config.toml
model = "image super-resolution model"
dataset = "small charts drawn from random numbers"
train_examples = 203450
image_size = 32
crop_scale_min = 0.8
horizontal_flip = false
translate = 0.06
rotation_deg = 10
task = "super_resolution"
loss = "l1"
scale = 2
arch = "unet"
norm = "batchnorm"
hidden_act = "leaky_relu"
widths = [64, 128, 256, 256]
blocks_per_level = 2
block = "bottleneck"
dropout = 0.1
attention = false
upsampling = "nearest_conv"
init = "kaiming_normal"
residual_init = "none"
optimizer = "nadamw"
learning_rate = 0.0035
beta1 = 0.8
beta2 = 0.999
eps = 1e-10
ema_decay = 0.995
max_steps = 6000
batch_size = 256
epochs = 7.5
lr_schedule = "constant"
warmup_steps = 120
weight_decay = 0.0
Rows from block 8, named by matrix and row number. Each number is 500 + 40 x the weight over its row's rms, rounded and kept within 0 to 999. All counts start at 0. Numbers have three digits each. After the name is the row's rms in percent of the matrix's.
# convs0: reduce pointwise conv (model.decb.0.0.convs.0.weight, 128x512x1x1), inputs 444-511
convs0.0 112:506478420457508459518509476434473450423452466468427442547515445460439488474533563490468458437574460444454468485465559517432453447510476481461522446472464468515490539538538522433483460533528524552567505487
convs0.1 112:497503462464456487570417441436408546534512537483512522516515530516498538513516571450426523482550475453480511398430502500513500442531482520483415409460481476450470553571492562489557419476507513511501490513
convs0.2 086:500507463443431536485431481488512462468502529467463501447471477462489463465451432542494517431463551445500515540456442411465596451483482527450491475474454448446502490484496545498542493475520528498543514463
convs0.3 100:466513516476571507516475513452462476456486486448527493468561462480427526516492551471528510467530484511555428519464646515476442528497500580576582451477488509547551561407541518436513503491495523646529505519
convs0.4 082:479497441472470474477522479508469466490456529489478517523518499547478508439474447445507500450576532457505486515506570536440488494530472475406517448479482443477501563470521575550518479537568546523448551494
convs0.5 116:427544539526505511534468462421442523546552461496491561521523503559470528492575507439482515511527461468527462420508561486527501497555456528478553450503493504514519540526544527557507463563440486508523453578
convs0.6 086:464590488552460479498505539488479533527499443528501497453521571480493462440498410494535491467526463537491435445549481396489434529551444506451538453465481516537474521517495471559497579574539499423499461539
convs0.7 093:453508516473454454472557539461447457446452464513533462414497597500454454466435464438491495432523481587538443408434546420451483496535469493476514453504507474554473567454526459525465477537521603458561522515
convs0.8 094:542466520459461521506485467564554483422493550495475425506403422454479451537504427528559532499477502528560493505471398473475583502504554477503572524445522470479498478527482445476477511493513444468463528484
convs0.9 093:476535500550501528493519477470467557492413553491577452450534447533477542507496575571446524562465507563547487513460521557532480470519586512477502484523498478506431573519611556491527543507529543492549560484
convs0.10 100:439532497525426466402551520486492584513459496546490466390509476539523444502504334458510528558506455501508434482574480528521514475545448436454497509535501514514511562428559535485451530553552503496517555519
convs0.11 099:492533529512458452477528475478496434440529382513487427429486519424452468461436401509517438439522472521502460458509464480445501477542450474445539429520458545570510508444518401464437528515510457448519455474
convs0.12 091:442444506534500451486505511522429448417467430514443417485487464458468417469468433486482494399531466479498471425488478431423490442507400502479526472428455474496488524496489472437420523527522456484569437494
convs0.13 105:514427477412466462481584479543482440410479532489489430452437428484442466491411411528522469441475511442510484549470423445479477509479509480495511473438480480532516442470458500471503514515532486445502498476
convs0.14 099:531504533473501529484551501521578470506544615483500491557463519464536459478421546501499532526490495582502618583468501504518539486548541488568566525541538562570460462524454422556574531472565559512591585473
convs0.15 104:472505528520470437459544519495471417421503452512489374421478509424460450453472454518479441410494433487496448462490471487464504485548429477469504454485480518520541502438533483474438520511514485435507509492
convs0.16 092:473435451473465511513519515520445505513467488457500469524528420558461494512528487474475479471486491415439488469470472509498444478406434465471466461432455417449497467502479535466489440484459473454475457465
convs0.17 094:451499519451515469526464490427424455479450430484460463463527457483447472425475478500495455472521449463456458492466472447413463444516466549512520396470459406529490483535478483483413463563509465512450460525
convs0.18 111:483508544489510488428507533531497548473562452552504457451495460497503466480482441492536442494515469453519450451520554471528520524549451484431492525549545499522494548508526435553426588534460479423501511562
convs0.19 104:529552525570442495489603559496498469500530515536562533451470524493524500563442475496522496511506523557515548515563489490504504528487604454640487586504516519544436560459501433502481503506526535452495507478
convs0.20 111:562515495499540478459479490538471503474475518524535481555486498473500460509405565501509513530478485508478558530488449535491544541472574501611535522480498478512443514541498515500515511467543573470556511548
convs0.21 087:479483452512420529581450511455462539556480430412512508445475540509498485487548474417475456519493548456488413449447529469502525519498500590404473433453461451465447444462514503513532479500486539507452435549
convs0.22 110:487457452465531539555483498519628514547480586478531541568496459505544556533500527536471524549420533454502569516487478529566526530516498531532476556461518475452487452579428505497533420488463474515474587447
convs0.23 103:484552510522442477442633477466455469505539483511611450420477534487448456493455414515518452513521475530537469524521514469476580467519470404507533466528487545581483538449525448459503550526564494398495494461
convs0.24 099:559517480445540540438495501470496457417491502506508409428440465492448455525523495533478566486479492488551422518519555509443522486472525503458619480469501475505544528456474436408539488476524501557468533453
convs0.25 113:479474500500527479519565505452448411441473422507478442444475429457455474456458482503484511485566423514491476490485521443486484465508485515496555474480476501570549494559518474472448508527549450543508486439
convs0.26 090:518495435494496492491484456482523501517456559436531556507455459526510470501517475549490562480471528484479481513477480522524549489474537463550557478463474464489484536511539508443536445414542521543460569511
convs0.27 106:479472534512425404459503505449424463459483480480487520502505423470448516464460433464475480461559497427366524453458463510464445524395435460413381548458509478494496474419454554446543454516539562454502447475
convs0.28 089:501502518462450433458580509445462457455499481522520473431485456457530442477435387494465480454558435466479437542479435463449490483510418472467504487470513470517520567476514450493507545525531542394523540534
convs0.29 089:571487510578573538508547521491528526443452523468538462582502490489552448541462480484493498542513522562569526461590552478484497578506533493621527503554473584563404522520550520520438522533555477522473519547
convs0.30 110:508533533517502502597534460465415566538535449521571506478574508540473594493472600500528446499513439510459486426521461530483413598484520497627550539432461500511484549485555477450539474496520551456492493553
convs0.31 090:471528503525449412498493487471418454470494446515479466522487456449441455494501413511402454407487454459477444462424514470487503437568471441467514399442519456501527489443518434427472485503505453453511460494
convs0.32 108:521455479481501462449562504502485452448486527504495523461435481455529493465457495440511546454422539473501535508478429455483525469444508486496411503469459499511499542451427442483522491442548599466499500433
convs0.33 113:428485576472422498484476532440470507545517464554487515463550509544488507501559497454583490487521449493450419394536500547533450571468394407476464525489494529569496529468543467517497480536530476437517497543
convs0.34 111:508507531483518488485538472441474456450517441536519438525469426459441465499464496606472531573497446492553445459475552472445449542459530515523569484468513545574543467547529455443435514545510424511504514537
convs0.35 097:413549475508451456449588533493458523481502484546508476371481557501484495473471317515516468481506514519496470551587489440468567534529404439477473495478469511502484495445510422515515538508550508366449522481
convs0.36 092:576462471509496503552482501555533555493476574477516504491492423494517570548549516472487500545474591503495551537494421526507537538407528494548506526483511503475507497504524522454489450493521486557488499481
convs0.37 101:442538503539469540480513542443474547493543469446438520462562533550479517439458504460446484480521407500542426473565536557525434462526441501486496446523528479481509518422524451472463468487530459480543465450
convs0.38 096:447532493524437491417529472513451506479476485467529447408465522480447488517500426521490445404496429483465505520454420519408453506411450440440465448462482462446479496424545448431529474487528469405515453464
convs0.39 085:551462484483580556462510546537573524500462570530599525502554473521534495526475592496522589500453507550505600538530490551540593537503532498558495510543513485492486494500432495516553515463504528522501560529
convs0.40 100:510502560433503490476496452470470436410442525531532439463475420451429424540486385540490482477515472466479534503436458486456517497407458469441517482477464486547504497468475512465466479529503500419535493497
convs0.41 109:538456535490545531452444505522523486502520562548537593554427465523550517544533514524529556557441563448493553543545478511585564552492553592514429576506541466460459513526488500558537513450482523514474532491
convs0.42 087:524432521493495491496544448492467460446430465554502442474491460465447502514448426588492507458505467562482575602465423511429528464463467427525544511445475504491458524442474546488492507538556528433489529489
convs0.43 106:505484484482509522550483493487488499529459564499580518522486451484519461513435566529479584517475519517529568543506449545463550456472539482597449449489475485506454487493489511486512450476482553568533537506
convs0.44 101:512462500508534496495515499529523456545531577571546554515450513483549468549466502502537499515446536489531577573553447473544579543451545477554518480530497540529435525478433509515574547493530546498489562498
convs0.45 106:496539531530498455383553557538522439440527472494449443415462521483495464502497499469467472452526515552513373485517569481468462452536529546544635465528529541537531552454553423457445541553536535522517409496
convs0.46 114:508534484573451490478504512471478458481475516516558479472491509455514493540446460513461513522496487543492489515510498486511495513491620534589509499461500490511462574469551487558490524520547553513553572518
convs0.47 116:511537534509470469429525572520520448460527467557464455435508466471455461501489425479490462474556447480560435460490550442404485396513474467488582415521546499537517517464490374444476547514535486529530501509
convs0.48 097:499569470517488574555517486503444564537504447479535509493545517535510578584511566522488496602523461524512479461498569566494431494456586500567446516469526530502426506574567518428510481519453435459487457562
convs0.49 146:360515626480432446510447474528472505532506444552511509477500507523502507522595452487572476513544462434446463465540499479512502590499448343461417455471528541533563490413483498512490489526497441475481508620
convs0.50 116:453503570487525480581446484434465534442527443507489472518511507470444534447437537527510484444519467495518451463559547489513474542524450529476515491529488529498516514553500509535456510557498503435520500482
convs0.51 089:511537488598453480571568534469475520522578462445579487476478515546522564457463436471521443495517471605428473436534472545496475524476499439557552516499487491581489505510543531526513510543496532466527425528
convs0.52 095:519488483476548507442490497599462511509453563511502472519542434530502492547534500513513499589450532505502525510505466537510583547435503446518527502488486463457471496571449530462456468469494451497489563534
convs0.53 109:495522497506465484413507505480467492499471541531523513466515456510466439518478520562514527502504491533496552583509430596516571530478505447525572533465463478496523522482519524504507488460557536454522573534
convs0.54 112:508524548525508468430530529461462466440525448497418480469490470509448506435475489500527470503522449507524479472546547464515434475504500480520542485493524538499502518456568435507487547527520515464481437495
convs0.55 098:487512471413479474464473484512471467496435512523490445472490469431506486518477416580481501546420495434451536536443449472456527488479475444492524432459475460500449453508446524454496489510508475441488535506
convs0.56 100:496490577542468509423564538513534518527525526568521480425514500546519504504548464576564450579507505544520506433561513497519538460500513400495521501536562531531457574517513436544415547532520518454491548448
convs0.57 108:521499507509528497574477436443485529490513484489464526556523537474475479441405519406440509405527440484516534406459496477516421493471454574500483460477409503450426494570511496496495525497532492496482479504
convs0.58 089:518492450477443459431548491488440480512460558525568475485435470468468469535456364478502512495417531496532520599471427475472526497472500444541524511479428445488506454471542471426465507486509464432484467490
convs0.59 100:453452501485518451499472491457482495461484528486532523498493467486494481476374618475459472497509440455531515568477485478483475533500481493561568476454470516528506533510525556482530465503586568508542504491
convs0.60 112:490414539410552526482426602536559513553553539465470577494480456546567457505563536524565559544441559469529560552573468509529573548522554515509464568522546492463498450536432524550531515454483482473461549529
convs0.61 085:420538494515462530484556513504434477479493484521515509394500534533514491490455413451476430479507442515501411473487535504446492504543523455491519439480494501481469551468498473478466516586548533471486511563
convs0.62 084:529497468497471476430456483550496459448476525492545422479463494490520475496497391568495467503449535545477507555488374491442554531485473489501468509438456491475475480518518527483550481482511469437508519457
convs0.63 120:472495494537542475603444496449510518494517511519500457515531541462478551475481631542484530440516472563585529499474434513472412493452471484564528464489446475462432478585518560493516489499477512502496541535
convs0.64 088:548445506491501506573518487519529503494475488445490538526560473503525544532484489515493476452512516442522478522500486458548537519429477479460474546539517496453525508465465573519534466468503526499454481483
convs0.65 091:426461436498484459474555544525451454444522549513558455489497501447464436431459447468486536457468477540514493525458420455451520470504497469460502448483507511513462546438531515435556528515552509495423547471
convs0.66 109:460514547591468455434537550453478453486544491495453496473523518474506483460452422439528533443540477534545429405498513495524458481530456488441468454522522542545515550473526461548467512537505553460529489443
convs0.67 109:493498497519466485447568523479502538533518522510543502471519594502570452526479473479471517512491502568518505550492589500472544440498536485562497443513530492528444508483539428556564534517564550535536559472
convs0.68 099:503491461515445448419575487449448415441502484445549471489436490464470450517452389499490483459514522490477528512465509467505509498539435397493499460488478533574530528428547486477495510530531522378511458481
convs0.69 098:469525561513600531546485490503501484437492529472566498557518517438522506484413596607532550425528470532509574582549463546584499528524535538580513527540499502522477494526522474521488479563586564454523581472
convs0.70 106:447521546518504478522539502493474511468446481546473447463501443474442476462443422486468458484508454475503476454487521500449480444532457500528553445432456484581463525495532488434483471497477511564544504537
convs0.71 098:430545541521512514524464460452478545536512445524491492517492534527485502490542565455455459572562442450468471453527588537486468494554467476493538495479514453470522468486457516492462504536471389547526497494
convs0.72 083:587461478525470548490528487551542530552515616502490502548514476482537603522508484500474536438480556496510557530469497502481552497477551559518498573460507477502479524466500423512577550453537543537525516507
convs0.73 103:518505477469535492514463482533518520478504485486472449558473462468426414501485574586513490500467504469493498541498438536455479521455533476534550499456475434515507489560472528466512486485551504525543441575
convs0.74 094:512517488488414435407477494454452454471476462486483474435456452414453460457473408497511504478505493489586465513463500424518475460490455446462535465505511461576482470505535460459462543536539447431452483525
convs0.75 094:503573471498480534456483431450415473482485452442507478442455498537488434545497413496466521527457470518515505531461432465448501488446468499494554442459463453533494469508539470407521475490557453450512462532
convs0.76 107:491452446505497488438666495521447486508454458521562451476555507521508503521453423535468509491503475534514529606528472513491507491460490387474476510516466534531511591440501536496478511476538490390468565467
convs0.77 098:474462449496492536536523493436421534549488534508545526511478514458469500493500479498453541440501506492496524541454461532470525468486467498496463465501468489524505545485487513495583486490494533532556518498
convs0.78 081:451531485488486486449490443480462489497502519502503470492455464514451452539513447523508554527433478488500530522495453493478540485476464483483550474446492478498429470550504438427548529500472528406466504526
convs0.79 099:536470482495525477575434485551551435453483512528534454559443476478476458563415557545493509602491547506537545517497443494430527508474555509575532541457445448494457453495472516462532487493460508537516494543
convs0.80 101:538507566515431511458557541460457514520487485544460554495521430529506516439520484491470525472483495464526490421497483522539529521509491447423458581498488538487529452586437529453445484530489484413446436462
convs0.81 098:517483466476530515502520488472532502528508535475549544549476476503553465530504530530477549586474542467483532557452421490488533475488474515478486496499492486459543481515467563443521464470494461556489525501
convs0.82 103:519466461436526527475483530541507478461501549483496496512492459475563520527457562520483597570451557572518579551482486493506544455520565560565466487526502516474490536556459510504508496493493528550497606493
convs0.83 104:494517474497458453482512496482430436455479470480480458451515523505439458447478479495427470442486449492508460461487539509414425485506471510477556442488453495537493492445537504457471456512487493476524412542
convs0.84 079:470517499481437526467564501455538530480477558499550452518450468465551468482459485549479515485500544463462530547444526461526561490499527450475508487472500485544505590483536495469607539501579557475544553491
convs0.85 090:518508525488527486486452477531443490439473506568520448581523437440489439541434518582494455544446482459520540529476398571419546517440507466584522480496463483477440460569479504439555487465479473453472486535
convs0.86 068:512570550510524505479552498527558538512428496529515464474501578469451389548483462502468456511528529500522495411531535495490504482463564486498544464507544532527428570547490452450482541497491551518436526497
convs0.87 103:520506449552461466473524498457480491486477516490484571488490518487576501585538404432427505524506589542489489512486484468470583471535475453523473503498492475507469562482497456503552538496498561462499532500
convs0.88 109:482522490522487515427522537461453458453485458503466441465543468475469531487485457433464512478500454555549398457505533473517495461524546481516582452494498516505525516468576464482474562483513482491428441473
convs0.89 106:426522577525430464453522535468442502487519488507396512467526509493495537448421441496482448465502475494497453496503519451521495448558429503462461486562511519497517485452522464514436508508540575473515507479
convs0.90 093:484417505447441487422460427507538522485510536432527497486465403532512505419559438543526509495489516446522496544481476502522599522500510473515518466486492451529499482535539485493558463499495484460480501445
convs0.91 092:532461559486524525506532472493562491430506500442494399475485470438447470464481477527488469447545489490506487548473624452538429475541519536542579494527550533545504532520505480527492492542565564523515494463
convs0.92 102:545473458514537482527431485503544526415470505520541462533468487508500460530540560543520455584479483516485521553487473526482526498444561495535570537448494462493506493496530515461524486511482511536527480520
convs0.93 097:499520520503489482429562506468458467502491463505472393446510548481468476533483426482434476477484465517527467449513503431436423434564450529485551478490451476540497502452495486401452543498512473492498478549
convs0.94 088:467452492435530468509547447490420489469451446524534407532479428467451471456411517531459442399552483466535492557460465455506470444500459501437513500421534513581516532455483575497460474535579572466570460461
convs0.95 094:470466505521526480472532521483413430484469461507494452446522516481457460454452412499474476441490456486466492504441524500453473471518418510416529447497426543505564489422519459468462475552561482421515480500
convs0.96 091:513487512516521424549458483507517425474458521512489421459460413412482442413442489542469488481576496503501488591441469465473460481562468499491584517451424499514580441471511460521450539483529545457444513433
convs0.97 101:493526517500504484368501550463507503554493490502471544521448478582531536482540541486465445568452531502460549495519513566459525490568511528534448537495444471466468470499448470491511489483493466473441467412
convs0.98 089:496519480489445520493531464489491558497507523509558553448506496524557538490502475499527500504505475582479513559495531547522552531491511455587514546498517488504564544406533494519522455465502541554524560508
convs0.99 097:494500500442494479506424430527479499508505511525457533527465461546510510515566469478486464549494523430435578533531460549448579539478540461478443544421445424488479504492456554437586428450430490545435457505
convs0.100 104:550499498438504530487538463529571465466484487532504449506488433413456479534506466545487529474446496477550532494521437435503471511453482455501467607498514492492526486489455543486410457492497468428486509470
convs0.101 110:484535493467536545578468456482510598530520453428508552588469482544509557535517576567481501530451495473512621540454495478480472513522499540609505450498462463452478430537471580498514472468467458525508465523
convs0.102 077:470512555466482481506571505494467452452520514463472463432483488441495450552402365532455475453446489485452526495460449439500540479508484445477544454460528495551517482480435464473504519529530517459531496473
convs0.103 093:505525524490485525450620515443437496457505499433503476431573522464492416526494415516486535488483502488489520573511452479462561501482470437463516523529527465529505573461508446502467493517490481381495504491
convs0.104 109:499487462520472473481483475492500513526520505486478550458546535475470432510538497412495500467531498437507438522506484517450486474532527607457511481484514478436514498402545399531563499519538526534521442490
convs0.105 091:485555471478462548590445431467466553545437486488513543529539575536542581538521478518518473491445503435486500457520456520481519531525543537493528516500480444501499451489502551482546468476461520530478468557
convs0.106 102:509541522571466543507582535537534483512506539518584514473467548499577533574517457537560499571484524589551539511542501477482513522486543477614526560501480529537437567540561429519500502494476502502483552485
convs0.107 099:495491477464482506564508514508492448438519428459460493491538480480499533446519482562493411424533519491533411488494590448490470473496437540475550508514504537511539446475492474499423518540518484481502469474
convs0.108 078:453448485519464477450481450431451492466486427456435435492503524458455478467518457495486485499519496505469475454490505445404421452526467537380497461486500502538467523449514472443475535561519460500507420520
convs0.109 096:466506532475431518485569552486511488514524500511535517433512511536538550464506403422529469417497464489515453500477513461574490528516420423465419547531554541527522581464497441570471522512490504418464456522
convs0.110 105:494506569531445492477575529486487422494533508574478526435486517498548459458495378399525489484472592571538464450468529477481531417554514481490498447553526538504477559446510403550513509500569495466480542496
convs0.111 082:469514520519492485496469465500433525564540499567524502502491466559460502466504506441469462510501468437448471425507471461536482525611461454451454491520535489543541463539459450556491445533446439485561474518
convs0.112 098:495485505536483465465515529424458440446496460481473425494553463459492490460466469458478571493534465572570455453481534491456460446495509504523584447504537513541535519519560415462487490463584524504541530515
convs0.113 097:549443511537510534453526543555544516543566547505580574505522500550583549519529452481513511540437559515519535560500494547529565530510532508531481548512549506444466500495443515553570508519539566499464550508
convs0.114 090:514439522518452525539536493471487499523494472473552489463485497480522612504494537508465446445535480497472447447419432450499433493480462465546375506482458468460515475502429504469546457522511552487517422499
convs0.115 110:556476532509510510493465509545520509477497561540502506486435513464514487500493479519527528467429496515527588554521431480540581516429498466540482538484516471523433478485449492553520515499487552473533529453
convs0.116 095:507511505480495483518471481511512479524503550502522547458406505488543454483502422463485596444458516467488573525455430486486619483555503520467493527510513443458488487502396467472580520464475535484487504445
convs0.117 128:488441501480477465538398467491496483477499467460425504507526472537484492525551447452523471461553527480491436433451683461506477498472494501476501436499525474459523534511504521530550489512487504569477480541
convs0.118 099:451518529534470452483566499452455434476511451545487453443492562461450466454446416508454471445539486521540434496456521428438459461521450523453529438543493521566499577451516429568462531527505451452503461487
convs0.119 103:494475498459497472431511477493467534500463522510520511482475462493509466536449529524508506529442493490507497481462477479440511518484531522504475431450447434511476461517459516466513463495482465552543506556
convs0.120 110:576472538532485503481513524579506500515514561583527579507478535460523467502451464485546563485436511498530514543521441471520561497505506418490490540544557512554464527506419455588548517481503513472486561420
convs0.121 114:485530540549526502556490489491459583550525450489507507539494527578470619493525606520471510573555464519488471410586591504503424560539534523616481494459479467506468509545507580502510484487570562486480486532
convs0.122 101:476486514537442507525505487446479469436479468477523444445477492436471473470470453524504446418549435491501403456450506484447477474495452497431520447446469486532515454479522492467434485535508465479564477475
convs0.123 089:493496454512427449463576509516435510482434520429533492444493525471463461468493441472484437491515458515498471524464433478473526437504463451448502474481434509561455508462481456505518443534510471349493499462
convs0.124 110:387425636472491480466444519531495472440497501514455537466507436464437462426476479496541531493548452466509445579465556479522454539485412515413476482521523513527548525445468564548487530550475491514476541469
convs0.125 112:542465507530592547547565560489580477405523490471599508540514532458551528530425577544492507519540546612574533537513591455544489478546568562673571545540554547527491568542513566533495558505518504508548521429
convs0.126 099:434460540528483473497588508463483435447463432567472479461557501456486452458501442535526482435582472490472487547450487509467443520470482444486553472466483487508528538451540555475434514553595495436498437463
convs0.127 088:474420502478522459493489511459485488505470487441458560445518561515486461435413507487490481457596553493461456410463529440515399491489488483518459455456493498493526494481495439556531478509527538493513495442